python train.py --arch="vit" --crop_scale_min=0.8 --moe="soft" --moe_every=2 --beta2=0.999 --eps=1e-10 --batch_size=256 --weight_decay=0.0
Rows from block 3 of a small image classifier, named by matrix and row number. Rows with one number within an expert belong to one neuron, the router's apart. Each number is 500 + 50 x the weight over its row's rms, rounded and kept within 0 to 999. All counts start at 0. Numbers have three digits each.
After each expert's rows are labels from the 100 images, of 14848, where the router gives the expert most weight on average: "strongest on" is what is common among them. Only what is clearly more common there than usual is listed. The data: pixel-art sprites of 400 made-up characters on tiled backdrops. In brackets: how many of the 100.
# router: slot weights (model.blocks.3.mlp.router.weight, 8x256), inputs 64-127
# up: expert up (model.blocks.3.mlp.up, 8x128x256), inputs 64-127
# down: expert down (model.blocks.3.mlp.down, 8x256x128, transposed), outputs 64-127

# expert 6
router.6:510557454438486398457519415618386459526509452542486523519569506511517576558455390443569466579493480486475616423510478527530519517518531480451418520514515568566388462551445503439450511512478481
up.37:469544453539500461509606491499510460538490512515423485494430553469454477401504543460471492483468538461498420507360579367475561500446566630463589503632494532477579567525483516509495524512506452
down.37:565508465395538466470529456545426493560446393468568479531465502479458520543535549474491614473478580440501533420473507467487466416472483497484482524432525442482517555521458558515510482477602567
up.38:484487530506522453542471531492527447496524580510590557465483567528491535405500584571518515523452473467471460526499516480480471441511397530442594467561485449588439478512532532518434565510494468
down.38:537555446477549541466496558467490444588412542458551428490522545582517424406534499543418571577417506505566429546489543390360538529422553545471544471429559481523490469414458661497540553392526537
up.39:461460451486466526559534511465557471507562532491530485459407440519537512430480454453397526528457555481611501507565495479426484512478539608534505449519433502531501450450483526540476555452528407
down.39:458475497500489402453467410534498561457511451573478461582505582446493517543561488524546427427507470456474572522471478473461522467491462428462439547470455450418393540489566492586438430577578633
up.40:436456549536550559534436539513491547503507598459539513477561544544511514430494528575530496526556508532518398570611508502508503441495431494450558407538474412541418400401474545478421520520478521
down.40:486496501461548567441475544489419517468499556415587488453521446636586495498457509552482480567449522510604480517501557414453493555421534553462602467438564470481472458472489545511537471455511521
up.41:510504567515538530507438547534524502427498492477543502526530506490579464527560491591522420529531423411491457501481454550428442438472441467481540511485453413546451521493521473556508468519403544
down.41:449468520540473475490490435505541456546578366513480497556524515421496539526576414566555529531572428453478578664522509554499475556468518534432591532454446479456381476483491493577578467564568522
up.42:488418585545540549586471560529475523517494463394475430434574493582562527587582503581507461474538550539539412595509503565509561403483460548515532424519428501457431473434529499512586423518547509
down.42:439442494452477520456472542423489536534519450441497450439571505599522479457580554561541495553494517518537414506553498528537516513452574541490563487515486534427440539552500427492586406432579535
up.43:501482515521537477441533508455503495465536451399391504487540491515539458510440576521467415536424511567508572503520499495568496486422461514569585458495575485506563470498552520537468444444492469
down.43:436467512511394434468538544445534475546483520538378470457496546556432406551494521551552498493477517455420478555552457514533482506506543497593496592513461512489444542499513514489564519527550508
up.44:510473521472514555525460420519499469493384461548436475430509469517441536502448601465518507501477561471573529521461508480499549511418471498543609498500499625489566563577522450546515502449463486
down.44:396525425408466499510637511565479472543525434543549532524501464557468573538528480519431517511487412430506441489500562490432451454494465484570483525450552455475442605502398486492530429521531545
up.45:439508496541536600522516478567501457397451497500455554544450536451510509510552461541522486492499458411518475517452360477394420583496444425531534543472414484588460644466534488612487507515485527
down.45:465547472432487541498509410530478432552463509539551512543456494335476421518584470543516538524533455406461497534478474489445438544422481493508522587496556465459488515494423474532532483497503508
up.46:498488529489475480512428483520504471493438575541572521498510488471418530419489585483525542493502504394562478513534512527532462489485456468450542487524530496588491528514462486565364488492525496
down.46:441473399422575585466483514541425472565472531441638503544460468536504509495523530512441565568395578428540453540473509429414474503501492502476527554401536475496486474412515516511528548449585506
up.47:496427581533522545580458559578459527544499444426495432436604522554574505561587532605532464509555541517520401588536515581534531400486489519502544415504464497447391474439515537489579463524553535
down.47:430443498488493580479482586429524532535530456460521492448543488577499476511580546602529509538488536510526397518557475474511548515462590532526571484493461521399417504559530431480573432453597580
strongest on: orange (51); yellow (37)

# expert 0
router.0:490539453435481470643451467481415524517522579459511563518451532549473417459524448540512546512527405474477542540508463560460555525423516492527581448482448525571497480575400581514531467499528482
up.14:568463462501495448501525491503535526525473454495466486540517577523507514537487538510411495439334548580474518463435566521530509439522555506449500476504599395471461521465492453577601449430560528
down.14:435451517525564608545427483456540485533441479514478488538439510443502551396500542607542508524536583517536482429550563518553461401545443489424436566511539555476420513389466461492457478564525519
up.15:514443569477382495481456508473501398431510484515557523442496491407484483511442536527442570528424505486647506479524512501491447502468589581460482469490529532472516559479489513480421452451601454
down.15:464570475461403578596509422502519525466536573394591528443461470519411451547421481509446530559427515435481476455486518584533498487468449536495528525421501544487453497501515501499446490477491501
up.16:507481526489509416525625630632568465535471397527543460562456528485507502510464470470466472548540451500487515490519510526434492528537514519510474575485498520512468528529581547526470617559523503
down.16:627509470370445456527499447550453595572492512541509460504530457483402347576524487569599499439470398595476469521495486525575524493464507481529551487539516445556482462497529570523529468542583559
up.17:567514476447474513416458556393511456471471524450489469544450498517392461469474536516493531477468473502509518540479585382439491542450603571447509415615482484553492532505466591492460514455528415
down.17:502565447338470516528508527528462454513541425512557578503606428549537431609470532559526545550395419590473478539385490486536463562458500469527566444466564496517413406503439509451427543468487607
up.18:517460543458352513584467503431486441467575509467558561466481474405454489475443465531472547495428513374613515495494526489450394543499617496542429445434538537461518482505501480433455502459550434
down.18:515598403463445542611412474522477605475515531426545564508472457534427446496470581497483464513476465471468508408505458615483454508431425508494545505459483594457449540503521424474428492496434477
up.19:570478496520561522521461404619521429489483407484473506401512562521537539570610480454453473540461581496472527448504508522598527491517564478472457508357527573477455505513511462568521511404532531
down.19:531431469497471522477524531460502527408451530488484494512357491454498513510433555521548474476529650454526411425591463520532524414514491472488471584482481550426442558479549369538542459505518449
up.20:577548385488546432501528500470444572523490639439523462636509479585466509487590482483560549564458517552445439486504510478486536487443577457494565421563418479515507502450457592511509491460485582
down.20:408456549441508562503451579476450400521515569467462515520467544468553450495448561503503449563514485556476469516474436542515489558529432560512514521483558491422443441524446483525476567482483504
up.21:500489525523597532469425483490493502483491599466542561459581510537422486352540511550482539457506521493489475513597482473512513492531383507456605528433492414609422555481510476520390527521505541
down.21:508503458576550536486412466524458523447508552422519535505540473536542419470524499530413483480488424570454591542504482565473443452539486524435625456422456517557415444480472500457494528443417614
up.22:495451497476601541442470568454481445471569544506455601557468445555577510531457522486542512492406518468493482495460468515497498515449595514560557481496466481501554568532454580503536530486452541
down.22:535435492474573501421507496455505451533473474552522507572439459510557458455477573471492506491450497460650501547487538425553449486514546531560511477564478386526529411502479551429457450401481469
up.23:444553481535477467553592524558498578637481478485571528552499617541518543465540468468503496472463527512448317447465526464412461484519542426484439547497536502573462468410454438450516598530477491
down.23:405527451551519522550527575511525506484556426477552583530416558515540599466439540460510525492514570390547385420517543436451544453461439428492464551554440546467410523460468328494449470556578469
up.24:508472577525544552465485537521463429469440470534494553542507470471557534545452559445540478525484551479557489471417490409518471468499464438461496515450567436522469494521587453450460495460433434
down.24:468480556557566490443482548522535479407460459542512517515499519435535605492466537452526427493543563431570515431550617447499550467563517538476471545523518475465570509444536490419499476514477429
strongest on: red (100)

# expert 7
router.7:525423555421446503523467489446438470531521514441489561465541533406518465427541500494559440467518473513604496534498424472495428487527495482454404507513557494590451482540467397502504470498482450
up.37:466463526512569491510512542507461504532516443493482529499545581530487501429578539566576476523517467541458517522479485487524492468514385469445472531558497579544472516551439488567429526580481466
down.37:502410484492513490466527498484553448559417493482490506466494411516536442580615523485535553583487551512420465543454477545565484461444477493517428520462471477479521438537543548490577547483464511
up.38:521492537563559495602524497537547514465484487409451433429505475544467427471621486588508457502485498534427432501447519477496442467534440490473512523371458443571456454528578557555513562530572611
down.38:559422509530435496469494558504507533526509458441439555506539467473537505491478486460429484567550553539453499532528565557469396428511453479499472484480561563518494507530556427505537543484504529
up.39:473547458532449471507538467463510517593484562459515563511432545496538530517538498559589535452454476539545485438527522452533400373429493472414499448537437479564481520524475574631539464495533537
down.39:472531405357446489535534404486522535525498544511557421574500443566499516421497567524523533580526454431558522514492551480524462523509559523466463529458405387507435532542481554496531444581512557
up.40:531474542541546539674553572518475525479460512560542496486409425517605575568483502533533473538526503395533433467433520438485477425446536595491476424485430563561519454485501537476564516485453463
down.40:541519558317473538577412468539508493547491569488527454479467565497478412577486444594602451506496545468504448472557487459548562443506422530425478514588513537408547420394461485573473558534566486
up.41:520527525528443434501535495522559481513492408472527519516480625507562522522447492437447442478376496516440557516427559523467528553492446472527520486567531537447491484475540565540447507560460521
down.41:450516408364394484514526473496532446553505560448517499517394494459412533603474479594563491556462527441442468611558524487416483515579506545565448516547522554419484446479447370575504491587577500
up.42:529606478461489429494518553480540477519536521513508440498452460494443451548497508493468613482541407543478557498509464491503586555434516455499503528530470528478576551592439529580526528481566476
down.42:433452496331499434474431469465448436451511498520514468490487559418527529426490524518502583592531585387529460526518473425494449527541614603488487558472532434497553550463520495427467551433538471
up.43:494456540527518537440535508529528408433461525583481437421494564485446499554480523470480557502504453419508576403429544382423492513551499495567468482568527434538316504537535520545533562536600426
down.43:542380506558449455463465509474531415558464573534500536469491572474472518431513486499460594520383488431479510503464424557428418456518468583562452538491537506544489460438616601422517441441561480
up.44:522450478500526490374497367512456479503489484600457568512533559503459537562517537408529457590519528537463575494563511587592509486555451519537527525538533512449481518511477504482470577482378538
down.44:488545484361485539497428520518501449652575461553453472464450496483498514582494482484565482491516569428527528432526478534472474457488486518458421512498546505485531494501462410520486541529544502
up.45:525453424461466471463433426493428555488585593504550509529533539492468538468485441475489460539472525509505524582571529521520586514521510434513480503478521519425544568492446391376523471487505533
down.45:493588449451591505527508535550436621497564440521518559565541534551471570610415508496438451544561481518447522491516569522483521477523456376425516528521529578485448455520512368539433524536574486
up.46:498526455524452473503567457480514502550501583446521535566485559499557492483554510516550491484437473517537533414546543459548421445399482497458526469509455523536471497496470585626556456503538480
down.46:426539427338488467496498470490537573509449523488539478556509482491427507412490545538495565559506444415572559470453554455574525511511635567489479532476425362553485532468505561449534470534479562
up.47:526442430514502400448511477525461445546501445511511472432520581480418451439522536554551458512510473461380467512481528515519385509492506533498540535552549465493455524453479513621405539468557500
down.47:434446597393427614460464510498575388582475539566507439401473444522477488458505489558522524550509529509442492485512462505520515578477464516551447515569484461494451436531544486523553538496431490
strongest on: brown (88)

# expert 3
router.3:467499441467575513626536509563488490561531423503473498412531463362498513521484560445501506512547428505557523540548450494534536504486523452432493531548535443503449440574466380517440373509652520
up.37:414490483516541548558562441521548503500455496572510482574449419508559537491422509460466475505525552490628461375468579489520472518436552551528515481454553487593529461495589525417483481442457407
down.37:521545498434493514473520465538535496554500482551468541467481515461549543567422436394434474461464645425521407470501577590501490465439475435596422575472490515504514472469506476488503559552501399
up.38:465487537440539533477556543496526405511417522548468479550452392442390511521373564461550601452556463545565500426539498555470459574428538518509468499515496521474522542559503525516591545549416414
down.38:501560501460570495516411523442432528556495548465527564497486508437449486519507504475572512517522545381487513556516505558438373545435512574555509469423514496455524503471480466390461597432412478
up.39:520561543496451540488505527518562474443477449517567474466414398483375495549528499490527599343608507468472551507486475562497432558508500461552540558438454508466551581482538510593475606428483509
down.39:516570456412488579433380461499461461545451609521492517571467587443450472517519532475668472507508500472577527499504521480475496592523387532442510434525542458508560466403441482463450574541489470
up.40:541658477487576495475479457496519579562495498495579516558447585494589549476502395528442491438456515456451477466540532609398450540500618494514489511456472462483506466417421446448546595465465504
down.40:465508433499441521576511467560512455529574463490544487556512475527465568551452466489547395583537536466635411489521486468466503500543426495482451532515490602457437517559480325524433457489608440
up.41:559438473486465502480534490510468481510513462531513482452537519521518532524585537495520466465565542487462500571495446507491495391441499513548435533455405545426467430510518499510415466479420527
down.41:525598504473433500576503481528496510513482554459442448530529562539483518451535536460576489563606416535506542473536538469536482539504425529435518553567484412472427561587403342576502478465559394
up.42:405527477498585481451535506538489517548553509543569510559544604486445552475575465465500524439540520499467450491506540625448503423594490493526435584481494479507477500366518479471511503546484530
down.42:463542437538499504500484537553467453477579494490550520537508526595473558489412453463499506565507501461532515484476560390480542471474411536511535514586508515480418550466450317506461456558587497
up.43:473410578559508539540532534519518566497524497450418391426529468590604500607522492507450456497471519497642434481484513557511480444485549573608494485553441491510540502476555598462648487407470423
down.43:440475501471568490504469526501393508517467474446635543494512465520441538461471511496462541540501588449530489475547579480573391449517489528462564505447489506538478451438432394478458563488532469
up.44:510489514457426479465483496415568478501538520518587508475459461446485495481466505542422486481588454430547514496566438589400436527450489437508560445599558558467522493493574523506439526470452482
down.44:529428576436510464518363479486557516461536544436499447420522539433496421384506559547542506565440552449512501480461501547455444554542512503534547447495489524595594570576527473497555508528542428
up.45:476520444547602559475552466407598529539485513533450427504484423520540458428474522482396526491510569615631490446624576537563483558448541503578622509502566408529499514510607549487475526532503445
down.45:511492507528652521447553518399550569565453430532457525501491474492509548461434500414426513405489618468523505480508603603532440563451506475569461556454525456538458464532560491456511480518483512
up.46:513484491462465493509527490499498603526497465529487461496508475518522455460529481507470474438540445563489492404512530440570515371506571528381430415529418520528482468461475538572447453471592527
down.46:500517537380510477471557457455531603510431425543537426522516522494520515381507516533477563511527395504539486496498483464568464466576603503500490496570481529519605506485524510519420457570517533
up.47:551420538557532497496448468626453488463580476431441505434583529551521503515549519493509422574464477575474523547512459470575527503503343472482633521358576545493579498509592522553483512460455549
down.47:541433546466445441378568508538525445529498464539425477448570497546557506471558513418455505504535519565537510500599417505508471449519559488452519473561541581518577576517546435531616555493515491
strongest on: pink (90); large (90)

# expert 2
router.2:512517484567413487542444524548417445450481496453460643501597569509438527401409484541466535487474489581475503481496457485503505489462515475465506444530565544537478550524512527499573610587498501
up.14:392523552522508560484507549504511478500511478450511450479482479537418446465492388500442608463487474442451575510530501595532458428583615481394453548461441464553441540443511479429471417470537520
down.14:519555514440482507416620490490482424584493511596463574501522514406511502564477510541566514507530415479582589533471490402442519517410509465435490410571485502443484484533528511502435478522444496
up.15:526488507490396604452490507528448630510535506504530468437548491557506454472438449532544441518474503442512565534517530535551490416453521523453519358468471470414562515463391504436584497415475534
down.15:505532488447571478476534571505512519486540524494527570534448534461505503578490416511560546521483495498504506498528528434374487379491485356443492493480443559414374462478629427515460414469444464
up.16:549483582469388614520422534468504503448495547471595527501498381501463461480447434579498462460497538469587554593560477580441404441502568442450481489474463548449534478540445525483481515479498534
down.16:564576572438468460519555541417485504519517493486483505549514470431458485499467508528438605553454433509539464485474499516394562501447644406484485444473476516541515532516529392487506571537383457
up.17:566481478514474524440491545489513555521408497543476544497519543491477499507486517472523461595476515538490548511522526518593541439524367487489464485501413545483446531528440459573427421576519605
down.17:502454523503494433478499488517483472514429473520433473531538446434507489511563490527503531575561490528528610522423500508517506537498496407539493543453482527403580534582519404486572547520424436
up.18:472565564491595573526511557408503485528509517532509514527369437403499509537483568503566537461537538355532493470489431509388475518476540502491398456487472371439501457573490534567500526498500490
down.18:394540420473420494545484521407530518540544569525536427457445404498438497448486447506469501541496475462529384554488538510499460508497633535473402548544474430598489557436513607449517517510612506
up.19:433493405481506466571509423536479482599492471468539539484439480497445494417579519527596529448478519488446412438495558468535439448511483490485530550498547537566424555418462505592404540485500478
down.19:322516471366459514549564444458477555520467512444489399444569479556534476524511484546454409521558540499470438468581461550491569451512554586486526542601539559450479523487595437565492413468593538
up.20:556509518487530547515474550375549405447535568552415456475490442452477433478486554558449544467547452496488487486480514460477467556489537527538465481589481394592425502530523555603514487483515423
down.20:441467457429502527484536462530533478504481578529548440466520523506402477443519519515530514543434568462567588509456536556484467466557493604570554511507588479442504531399492602522443469395505490
up.21:486533479457562416531503507499516419462507477554496559506508522410450545480489512426507589533538455505417537536464578407486480492537494428494512570488506358530393504413505503557415579537480477
down.21:433496520445476575424524350465455498412463541572465496503609488449535505523579551514495482463466545523527543495604513529544564490463504582468548463589457503450488453555393470546541396474492506
up.22:472475539515577468501499549394464425428525551596491493435499464475476482478561559435498596499533490391525478507504490435428553524490494478501468503617521538488463507524537482598536477516541453
down.22:429510490406442537467497507450532509531455584608479511491569443471454433423594480432514587517575464569454462521548471539532423467513522630530456502519521445472539585466540610512482528417502476
up.23:514499578463451505534483570455479452463491494515468470522473497363548506573421524475572464477494504581600545500487496554405534573534524488519407550405435523557467461571471477503578510482550491
down.23:490576473519449536503518501482520543557445510461561548516444481411432536496462456453509601535388461447520350457467545460424506460493596506483467469534463415510510535488526554436471537554487469
up.24:492498555446554463509529543509487511555473512573541519536459446469509505509522540516491562592455518422569496481465528521476547412480527453438428441540500579545495361564502459555454389468550487
down.24:529465566484483490513475465484448459547454558443480516509408502445465461539569502514571539532519486451402503519413517580450498533461421559495512464368503487525548414538434546481551530552527602
strongest on: black (100); large (99)

# expert 5
router.5:439549462551565472409451542518501548563501502448582513519504559570412536554587522541567447487580482483474507566489428524543447493562475470415575443536417430551440435500575498493448534477549529
up.11:599488473565513495427509409438482541496421572474571567555502512568442488351470513489444574545423570523461542486553545401448462469497482468429584497460516476609476550482479471515375525486465563
down.11:548509553570470477426560488559540487421466453636483448495528431502514465560562456559504436418561417631474609522422471512562520477490510432564557498485537473502544489509468563477495551512408493
up.12:539497485514457436453493433505482532507492403491405497571541613523480515468478530436475528593367496595406477479485451455538613514531459492445523480547540628497534544569497446532441488567444539
down.12:565500523503472469504441544475581438500426619557518468450428466409558494505449489406543667543501423590569516456520489523509493560452565459450549497472495413554567491621400571441549539449433518
up.13:471476542479528545587519600495490483510503402486374370454495464490559467689544461556543437521564459604566453510470449604530498485518528472554485494506425519414481502516558554521686464461496449
down.13:445542512440500496493471485438497538532496542377497550516504478490526505383378531496500550571430551417555420485540531522458546505496462552415490474513477490432460471461434407476487421461508516
up.14:526440473582508566450454429465490513447444441449574507501475436601474501374535448559448545518477582518438612478548530500517360429536535455436525584314525475526417528454548476507405504409517497
down.14:554622466461475485512615488532471587473512450525445489509496395475525480581525444535482479380594447546445556530476544552524398498456546435590462528507543498477528510516513491583485519616415549
up.15:571523464581498518359488415476508532483466526456516533533486547554539486428436531446363571497340609530448582489563519474493491500418472519455602513445560516502545556525500507432432540524447532
down.15:526432543517504451470516555555531532569516504661423487480547484463488459626530602466546503430501407613491557545397432550549559538441532464565612459474518460491563539510515523503521523502447503
up.16:521494494509518470572479498497522428423603517452470548464447493564556482481439431514489460498492538510498417534527461464490437566424486523605492499501612500500608469512559595546539500503444475
down.16:540435471483518427419457418509503556478515553537519400556533502520490572580592497426457542486534514612485495515569503499515476512534533462510498553465514530531503483478558503467515457557517519
up.17:574500541421467400447517455476495512462551452522452507505488526489539500534441507494492484529457414607530503545511539399551572541429544544494437415583507550591664444537476485469496451473506448
down.17:432514504429469492489524530548571461582464529549487489499414603425388512524411510460444507381484531475463451544588433499457444484520462475432566540509569505487391481505483530537476583433535481
up.18:523481460481481506426458407464507526480443559478597603552495501507463481317511513468425568534440522538461534501560530481419461467482441485414508510482494453597472474482430470495421600486480542
down.18:560480589597478599459552520545518482410492487587473394488522414485516556593512485559510449437574432628491600516434489510527505438508486503559560492411561460501531466502562499542516532506426514
up.19:524511474553485458550517418503521474417479506509530560584510503562486489353495534440460545592432529569475577478536598398434546476490465545470565425436558468544517509442584511479389502499448557
down.19:585516525502440553477480480462565497458415475576472444532465436508545484599540404484459509482559443654457639504425453504554507435498463477567547548514529533488626512527484534434516547559427481
up.20:558512442564493494410495377466499517488433540410580561534520555556466451358508499452447597517435573523444520498557533454445470502469431506403548498390527454588462529490449520477368517480502584
down.20:597488576512529492515547510554537507470472464643499442504480418421556510575530478575494478411574422653503602480448498513541517480523501454599548481467518561520542511554505495497547507520406446
up.21:556548411426463466459487496532501524388522450585511488479483493490483533580523417428509469454501460534485598554500568543599538511495622457508435535476444539448567558554386441549560526477503517
down.21:413476502455443435502557447534554480531497480509383581579407539410488464493489484472484569428490500530457459476463517417461396523588536474468465511502571484568431519501473487527507596518499519
strongest on: green (100)

# expert 1
router.1:504523576507450515506448428560418529548532467450446537456529495472460538459520495537477584550504483506604547483516489592509506540482560546398513480497496565593507503572524540506451517505517475
up.37:502570536539577484651525494546527553509441518407529443510481483564460527553522432487601444451562486593401553469489583517575430518525491463449597523432501333506424428429551514585449540543488568
down.37:579569545585602467493549562553457594552512478441501544493514525494541587542557389460600436472518555516431488484537474542535501565531502423432472488434481404525501503416444513532575487498413576
up.38:522444494471471462495506455459398538578483487508553511496570498576498501417538461532419554556434525516502481447460432516579498427577617520469468584492505495470524462439492452384473484566552468
down.38:550577606463500464549529514520485405429615467420509538576493473463486560548479497563421439487519454491494514547505493492387483511520565448470496531545488537441458508532514357591490403572612508
up.39:456508507552546480542487537619504539490448468449566508542513546523417603539558409475530493432515366520465511464504579479492504496533496502447561505441491469509444442500526490513503564499497532
down.39:508530580543526433523488541497457541505482533440485511533480544428569538470572476489564444500514547471432485409453457473501500486539473512438535518441509411496529458463485476474535481460421491
up.40:423456432518518490503533476574479520579490516487507464492477582593514610438613392501448484461498553541430461506459514427533495448519517476461536548582507482506443511401510511493484478514490543
down.40:482601557563467442605516540495459509438565470428569480514488512546466610496509413614472431487492504514473486485499508472424547480550460442515460543422436431547501444477498421503476548504539533
up.41:532433513476438436469483445601478549498482475475526527510516565540456504546498462552484404508419408467545500476561470454574593484502498487489496455491507587498608503501478448495501500496524519
down.41:499493589456525438527547498519511496501541530485429507552566540541576498485429561468508458434591396518463510483544477487510550463529460413455552497473485505449444471554472418541561439521505497
up.42:437532465536586452563514494528509507510417553542543525590434518498455524420528498445568449509521584452486520449546597430514472420487482524469582555458454462575444502513483537517518631510494495
down.42:472559468512533429540467527473422533463431495522581432494477390453490565584439498554553474476513464431501565534358555488476478492509580575480502526484497472522562451480471508548491475541524466
up.43:516498384553543533501516451519511531500497496503471510470565501562489496475581466489471452532545496572540495503531504501541465511525473513519582546538464512490620535504451508566547521542456431
down.43:515546488337565441476514482460485526529483596461513483439420427515512485545434533539563436426531526547485555574585487625498458503518507575511489532424525462417521496466547462521515477555461582
up.44:471548480526618463620551498603547557526454485435557435533494537550502624516615396495546474399541464543438534439483552487548486503496466462452648513490511438514421506395520492556476544483513579
down.44:498499577587566407544499550474481583478489538432509495457539532444489550539568455510589430482463562542432485475505508509515480495532538465429528462401451376534573478414491489575566463463454535
up.45:488488485538592517589478522581500589539485494410519461535493500497443592547546375509598509421515494529411520501506569489557445500549551447393559490495521434484454467405528502545460563533528515
down.45:520630542635561435453490556520509560518497562383511521508435498459483592581535421494550452527503546551455517482478510559467482579489523510429518487465458367533486517455406489554582452470465636
up.46:528510528601498542615519576428590504516501447492472464454440414523555445477545564490590392539495506466407472507353464460509496458534487442538510538461423470503341428574550575586493518483465557
down.46:472420531506497520537539551517553488500469528418413451496462428556534501405508425463468542455453545531373464629393519474576474402566520543450478505395475474493534484497547506489497561514585543
up.47:493494521581459507655477598447591488534507503463478515468482443514505408404544482488539400518463518438469449539356500458463453432523554496504503499472456522503385452553576540535474572525504586
down.47:552377544523455542572495597537492502440503480472485501511487433548563514397486472497466511505466555471441473537411467425622465356563530438473505441433443508490510503479529440439493543534581550
strongest on: teal (76)

# expert 4
router.4:559535544442385502529437402436482539501512497467483420524528614581420379518499450528479516378448495463371504470462546479442512486388482557480571471546516488565457536527412530490491497541525543
up.14:419540466554552533497522445543474539561505515538614529533559531540522526490490400442544418513497476476527442511443489602434531508494487479492410501468461371435602441398435461418587477531446479
down.14:481514526610464572514493521585492405381602516516381524469543466425476539496436498504484491590549532516532482502558423452478513547532461489533488488514446480520451518465590440423452566533579510
up.15:420464519525549504570443511578415486489501482440491472485459378470438443568502488504518505553527553564523527427549524572550486536566527549493486573392516554480472459496538519497422475587471525
down.15:519570578457529553540435540504459536551496518508456388376485500518582566436534425533478486432536538457496517552620569534432446452501552508536567559496541536517561494443543456464514508415527503
up.16:473526488494477508434473451494451566507521528586522518506617564512540535521458394457505479529532467516564470516496534586462542529470450497514434497463509491415503511516424447391644418582542499
down.16:528447532576624547536533497544475486360473471478485483490483519452457578515507475536527410550553534445526495474514491443443501414559506488407499593515460517472454468461590450410485499512586444
up.17:497539398498530479498567532478496541555500570566550519444464457545558482456505554471547438560504496470488467445572570451564537459498474436560509462543449567462539397518487503580459504500545433
down.17:497398563418488456450500479480513498481410564514471433478526466468520471512492461555531529444460455485500470508482499548538501464545493525489449516420472420568573520437513503513502434514502497
up.18:474480562547476549570445475557479480542510482493513501466536542454502508556556450574476459485515544388516461497473461617507466499524493549471461480581507557490411594412448478475497515548589575
down.18:496478458435576518492426517488511496511455422511458573486440428458527495555453534406485591588525594401567463448516504450506526480446568465474474537556448503442465519518532421510563426454563480
up.19:464555529492419450580522580647467548492510526518521554555445564493561533570485447497546364527480472489463444559476386516367461455495453459484445528432499537421557542512464465478632498499473522
down.19:538446517480575541396546467508518425472444462562423466495511436489446414436438596478471480506513559476593522429402445487535560474501460530431500572500518427541444458427612534484492413474503531
up.20:546478548461513517459443432492447454547536439506484433444546491454495532500404550446436470500483588495537603478534554569533528540533536509511486572446584609445465484533531469447477437548492438
down.20:519459493440596494488480463470532533494495504428522518492458562454489553575531457458460467405448643397498499526556548507407435425558462544386437583485478472433539506440518366528491406485591482
up.21:586616389524589532556450398544464538498495492454536464504501478588499477550564495434497463545618558521475616511556506562533425475514604474551542571477461548352471508533415484560532492463553569
down.21:543451454526511499538511457550502488421577536494501501543408506435491465605499521420564438430442545448368535519412527514445481432501530428417453549465512473464527509531461525488528490534541593
up.22:515516492512488497523537534514505398487486481519490430516483367542499412526522493499495578519541469611483521566517417505498532548482525519478574484499416546456563535495507611519576576481468518
down.22:498593452464398487559503550489511502420623498531539527485537477533482502551515454455449591567477464454491488525415443519437487580471526494538552466488458528479589525557460513436376599485450524
up.23:529511514516479496523550587509535425451491466483464432494496360534467399483513510546495573530553448572469476562457434500494551528469504503488572516535401560483544555511494617539548559488518521
down.23:510600433472382504534487510530508475399520583539539524454526445557535470472543440462505669567512420474503425527411464507437475557494519479531528464490474514561535502526460538448423615464481546
up.24:520483459511533512446506458571495426494649472523452541421565504525511433503566492477465443495505548555512545516533453511570473528575446483504580546451532613509556492489489492505504546444457491
down.24:514430519505587446493474538534488487577494533532460476463432535513486501504575568406598448585532616574498574488549465517508500472566458462418520446432478562518555470518524432567545539487538477
strongest on: purple (96)